{"encoder_experts_per_token": 1, "decoder_upsampling": "nearest_conv", "max_precond_dim": 1024}
Rows from block 2 of the encoder of a small image denoising autoencoder, named by matrix and row number. Rows with one number belong to one neuron. Each number is 50 + 12 x the weight over its row's rms, rounded and kept within 0 to 99. All counts start at 0.
Before each neuron's rows are labels from the 100 images, of 14976, where the neuron reaches its highest value: "top examples" is what is common among them; "patch colour" is the nearest of a few named colours to the mean colour under the peak. Only what is clearly more common there than usual is listed. The data: scattered letters and digits in many colours.
# fc1: MLP up (encoder.blocks.2.mlp.fc1.weight, 1152x384), inputs 288-383
# fc2: MLP down (encoder.blocks.2.mlp.fc2.weight, 384x1152, transposed), outputs 288-383

top examples: orange; yellow
patch colour: brown
fc1.119:45 54 53 50 36 49 49 47 43 56 35 29 41 29 50 53 67 56 44 41 44 47 40 63 68 63 21 25 51 40 58 56 74 35 33 56 62 42 70 61 55 46 46 69 48 59 27 56 37 37 39 49 38 71 44 75 47 66 47 41 41 45 32 35 70 33 32 47 65 58 53 38 46 67 72 46 42 49 43 44 52 61 49 43 58 60 58 66 42 34 54 38 47 41 48 37
fc2.119:48 57 47 65 59 72 38 68 49 61 70 44 59 52 46 54 42 67 45 41 41 42 63 62 71 48 33 50 40 37 48 46 44 34 49 45 25 43 55 55 51 38 40 67 74 41 45 60 50 51 38 52 70 40 67 20 37 45 36 56 33 36 62 51 62 76 34 78 45 51 50 69 48 40 48 35 58 49 41 76 50 55 39 50 38 58 57 66 53 60 30 50 51 45 58 50

top examples: black; brown
patch colour: grey
fc1.59:42 57 68 28 48 61 71 46 43 52 68 61 50 60 24 51 54 40 65 33 63 57 40 43 67 40 43 66 55 48 51 64 46 17 60 48 55 59 34 53 55 36 47 50 56 40 55 53 61 31 38 57 47 60 66 67 18 48 74 63 58 54 40 53 58 48 60 55 56 54 52 68 56 40 66 44 54 22 61 63 53 45 42 61 37 73 54 35 35 41 42 33 48 75 46 69
fc2.59:31 37 34 54 51 58 58 51 39 51 58 46 74 59 59 45 35 58 31 55 37 46 55 35 32 66 46 68 69 47 64 45 47 64 47 43 38 32 19 38 28 59 44 37 70 69 50 35 52 39 38 65 57 35 45 48 55 39 52 63 51 55 83 66 50 44 43 27 39 48 47 46 50 51 32 50 45 48 57 56 42 42 37 70 46 30 41 20 50 70 53 63 48 67 80 52

top examples: yellow; white
patch colour: brown
fc1.287:51 26 51 75 60 46 34 63 50 60 50 27 63 34 52 44 46 42 60 39 48 46 60 67 55 51 49 41 50 59 39 55 37 39 15 61 74 41 46 51 45 56 45 56 59 58 54 54 66 48 42 53 37 30 47 53 67 64 49 75 50 62 39 42 51 55 44 33 36 34 42 45 50 38 33 54 23 51 54 41 59 81 42 67 26 36 32 35 52 52 61 51 63 63 27 65
fc2.287:12 38 52 65 45 57 47 47 39 54 42 41 63 52 40 43 62 59 62 61 64 43 71 56 72 54 44 64 57 11 30 51 57 51 31 36 70 74 32 47 39 35 23 46 58 53 51 63 70 52 47 31 47 41 37 37 51 37 42 37 46 45 59 54 56 49 43 50 54 27 66 56 31 42 33 40 60 44 60 29 64 51 68 67 58 44 35 68 49 36 53 39 21 53 73 41

top examples: black; brown; blue; count: six
patch colour: grey
fc1.755:45 47 61 48 30 63 57 53 26 37 43 36 57 48 50 70 53 63 46 51 42 53 45 52 31 72 56 46 53 34 43 46 29 71 64 38 43 42 28 44 51 45 55 40 49 56 71 62 72 80 57 60 57 39 61 50 48 56 62 51 53 50 39 37 24 47 54 54 54 30 57 55 61 47 52 55 47 62 72 51 58 56 55 33 42 55 50 38 50 54 53 40 59 49 55 74
fc2.755:61 41 00 62 53 45 58 56 34 49 62 53 62 36 35 64 47 53 30 51 66 40 61 67 47 54 56 51 64 43 62 37 44 44 60 31 54 45 46 54 63 61 39 51 28 44 56 60 34 57 49 56 47 51 41 41 64 28 63 41 52 43 42 26 76 36 66 58 60 43 54 44 59 33 47 37 50 44 49 47 36 60 63 27 67 62 51 26 57 29 51 46 43 60 39 48

top examples: yellow; white; pink; orange
patch colour: brown
fc1.536:56 56 62 39 58 46 56 44 46 46 67 36 72 71 72 37 55 40 39 46 53 63 49 43 70 56 60 68 45 49 55 45 73 30 52 22 51 45 68 60 47 46 60 36 53 42 46 67 57 50 62 46 66 47 65 49 54 52 49 51 46 72 50 41 28 59 37 39 39 57 40 49 48 49 40 35 57 32 32 59 44 47 60 39 47 54 29 31 29 48 58 17 42 46 43 51
fc2.536:50 52 67 53 40 16 47 53 28 47 48 40 37 44 67 58 56 65 42 42 61 46 58 51 58 57 46 46 58 48 26 51 65 64 44 51 65 44 45 55 27 30 33 68 41 70 59 45 61 33 32 50 42 65 56 54 52 56 40 47 35 41 39 45 46 46 37 62 47 50 46 44 48 55 66 59 43 55 41 33 32 46 63 59 55 53 68 61 35 48 57 59 34 48 36 50

top examples: yellow; white; orange; pink
patch colour: brown
fc1.557:45 59 57 51 36 32 53 49 65 69 51 35 38 42 56 45 44 60 57 46 53 58 40 69 60 61 80 40 58 46 51 61 54 68 48 65 79 53 14 45 48 39 33 43 45 55 32 61 42 43 46 60 53 53 43 58 53 63 45 44 58 52 40 64 43 57 46 54 68 51 31 83 56 46 63 44 57 39 51 72 60 68 42 62 39 53 32 50 43 41 53 50 63 42 41 55
fc2.557:46 57 59 40 73 42 73 54 56 33 58 44 42 61 56 48 93 33 58 47 44 40 12 40 31 49 52 65 53 49 62 66 53 34 74 60 62 42 35 69 51 51 58 65 35 15 54 48 48 44 44 39 46 37 75 75 38 29 40 52 53 50 33 70 32 45 47 62 62 48 41 45 66 55 31 26 58 48 40 53 55 45 57 45 41 48 43 61 70 64 49 42 53 63 34 47

top examples: yellow; white
patch colour: grey; brown
fc1.60:65 49 59 45 56 60 37 44 39 59 67 40 57 65 50 83 47 66 42 56 48 63 47 41 61 65 67 39 66 31 39 48 63 41 59 37 44 47 29 54 48 40 55 64 38 52 60 46 54 48 34 38 64 45 20 49 45 51 44 53 49 28 59 31 36 47 69 55 32 35 70 50 49 31 50 45 29 46 68 56 57 40 41 42 37 26 44 62 44 53 31 37 48 54 84 43
fc2.60:56 30 61 63 50 46 43 52 35 29 37 47 61 57 58 54 67 45 45 70 60 36 59 54 51 68 68 45 42 73 58 65 58 48 32 49 72 64 37 39 66 46 55 53 37 44 63 36 54 30 69 65 42 45 74 61 33 32 29 29 64 43 53 53 54 52 45 47 47 55 50 39 57 71 63 52 60 51 40 54 61 37 45 48 43 35 19 45 51 64 63 33 67 61 47 49

top examples: green; brown
patch colour: grey
fc1.409:57 47 55 60 35 71 52 64 72 54 52 76 80 39 28 45 47 44 51 42 57 52 54 53 44 53 31 45 62 36 48 48 50 50 70 39 32 61 21 39 58 67 58 51 71 40 51 18 72 49 45 47 50 49 45 49 37 40 68 49 38 52 24 42 56 68 31 80 47 40 44 48 55 42 56 50 43 68 35 42 50 52 53 61 43 50 24 60 41 55 49 52 56 44 49 61
fc2.409:50 44 48 53 47 42 47 74 51 59 42 55 32 60 43 48 46 70 41 44 73 36 64 74 62 54 60 58 63 57 41 44 39 64 40 58 66 31 77 41 31 42 53 47 61 34 49 38 69 65 42 59 69 39 44 19 41 52 39 57 78 39 54 53 43 35 31 51 39 44 48 65 60 51 49 51 69 51 62 49 38 59 66 41 44 47 42 56 56 47 46 58 40 25 66 42

top examples: green; brown
patch colour: grey
fc1.24:47 46 61 39 55 67 31 52 53 49 82 38 58 21 35 34 51 49 65 51 67 48 69 26 38 48 37 36 45 59 50 43 66 39 53 75 38 27 41 59 46 40 52 46 53 60 55 33 29 33 57 53 47 54 60 43 48 71 30 46 49 53 45 61 68 26 50 49 57 61 27 50 86 82 54 37 34 56 64 38 57 42 38 33 57 40 44 61 60 50 43 57 18 45 36 50
fc2.24:62 52 47 53 48 45 71 42 52 56 48 49 53 46 37 53 61 52 60 51 41 53 66 75 37 55 51 50 46 65 55 61 49 56 49 41 60 46 41 48 41 42 62 48 70 57 64 43 59 77 34 64 72 50 53 48 61 52 52 53 37 60 30 49 40 36 29 50 39 43 63 37 48 58 24 67 65 55 51 58 66 49 56 62 62 36 38 43 70 37 57 35 63 56 37 37

top examples: black; brown; purple
patch colour: grey
fc1.289:47 47 66 41 63 46 39 48 54 62 53 43 50 51 43 51 62 41 54 25 33 49 64 41 72 72 57 32 31 41 81 41 49 63 36 84 49 51 53 49 64 41 53 55 67 62 47 44 41 43 44 55 54 47 52 45 59 57 64 47 40 51 57 53 62 46 49 36 33 58 44 28 53 55 63 31 49 44 53 57 57 30 68 47 35 62 33 51 32 58 33 62 53 70 52 51
fc2.289:45 31 53 48 68 51 47 45 39 51 49 41 31 45 58 67 40 35 35 56 39 61 40 60 54 40 31 63 53 40 60 33 81 60 50 41 42 49 62 56 45 55 69 58 47 74 42 50 53 47 51 55 64 47 35 32 40 50 60 58 51 59 73 70 50 67 53 61 69 36 34 47 45 27 36 42 56 59 53 44 47 56 38 46 46 66 54 48 63 61 62 53 64 51 42 46

top examples: yellow
patch colour: brown
fc1.391:59 65 42 58 40 25 71 39 41 53 43 63 74 49 51 57 46 65 55 44 36 41 46 63 58 64 46 72 50 74 28 50 31 41 67 51 49 42 48 67 19 52 45 45 72 46 65 45 67 42 68 51 55 62 37 53 43 62 43 51 53 47 56 28 40 58 53 35 52 44 67 44 36 54 38 42 35 51 40 40 40 53 30 62 50 63 54 56 37 71 64 48 46 34 72 62
fc2.391:32 50 49 76 47 37 35 39 17 41 51 55 47 49 70 44 57 59 62 60 57 46 57 58 57 45 72 54 42 49 41 77 38 50 45 63 27 59 35 70 57 37 66 62 50 52 45 50 51 34 57 27 54 61 83 50 38 50 78 49 54 38 50 39 54 63 61 35 46 45 41 57 28 57 70 58 56 69 70 48 56 67 61 53 43 39 33 33 49 47 52 67 59 39 46 32

top examples: green
patch colour: grey
fc1.455:55 42 53 50 43 32 29 62 56 35 63 59 65 52 66 44 69 39 55 53 35 39 50 51 67 29 59 53 51 45 48 47 39 50 64 65 47 55 53 72 36 50 50 51 59 53 51 34 50 42 66 39 56 50 47 52 44 53 49 53 69 62 63 62 53 67 34 32 46 48 53 48 47 53 61 27 44 60 49 60 55 65 53 55 46 39 29 48 51 26 50 55 41 46 52 42
fc2.455:58 45 51 40 44 58 25 38 51 39 39 49 71 39 28 46 52 64 47 45 49 55 46 43 47 64 47 27 40 59 47 52 48 41 56 32 52 65 49 52 38 36 55 74 59 31 40 57 33 23 36 52 53 59 38 31 48 48 32 61 46 41 46 65 39 42 39 42 63 48 15 55 56 59 40 58 50 68 55 52 26 55 57 68 44 54 40 59 39 54 35 60 81 51 65 49

top examples: orange; yellow; white; pink
patch colour: brown
fc1.155:48 36 54 80 49 44 59 48 31 40 58 33 41 61 47 55 50 52 50 52 50 32 13 45 13 34 53 42 35 28 57 69 73 63 44 61 59 27 43 49 35 59 34 47 28 57 51 54 40 49 51 50 34 48 59 69 64 54 68 40 55 51 59 42 60 66 52 56 53 46 37 38 39 45 35 34 55 46 56 50 68 60 46 48 55 36 57 44 69 51 26 37 54 54 44 35
fc2.155:40 54 42 51 49 39 34 65 48 57 54 51 39 40 54 56 21 37 55 29 33 39 43 51 31 65 53 53 44 49 34 51 37 25 61 21 38 61 70 65 36 42 40 36 26 61 71 51 36 63 38 38 43 55 62 72 47 45 42 65 53 41 71 50 58 37 61 54 51 39 57 57 47 66 48 55 62 58 35 55 46 37 56 57 56 60 40 72 72 41 39 61 44 44 52 55

top examples: yellow
patch colour: brown
fc1.600:61 15 51 55 31 44 39 58 48 59 52 34 31 64 69 45 37 33 40 48 63 57 49 36 49 46 37 59 64 63 38 49 46 52 32 36 53 20 46 55 59 56 49 54 61 30 68 16 54 49 49 60 41 72 39 19 46 28 43 50 43 41 65 58 63 43 37 69 55 67 48 24 41 58 58 45 49 30 52 23 37 38 43 46 47 46 55 47 38 39 51 41 44 51 40 42
fc2.600:31 51 58 49 29 46 72 68 34 30 42 58 35 46 73 42 36 48 34 46 32 65 62 59 70 42 52 52 47 49 50 47 60 74 52 47 43 48 50 43 64 47 62 45 55 50 49 31 55 60 41 42 31 54 53 68 52 45 41 65 52 36 65 51 35 49 57 66 43 32 66 46 57 46 55 48 60 40 51 57 50 49 44 28 59 60 67 43 54 31 43 79 48 40 50 72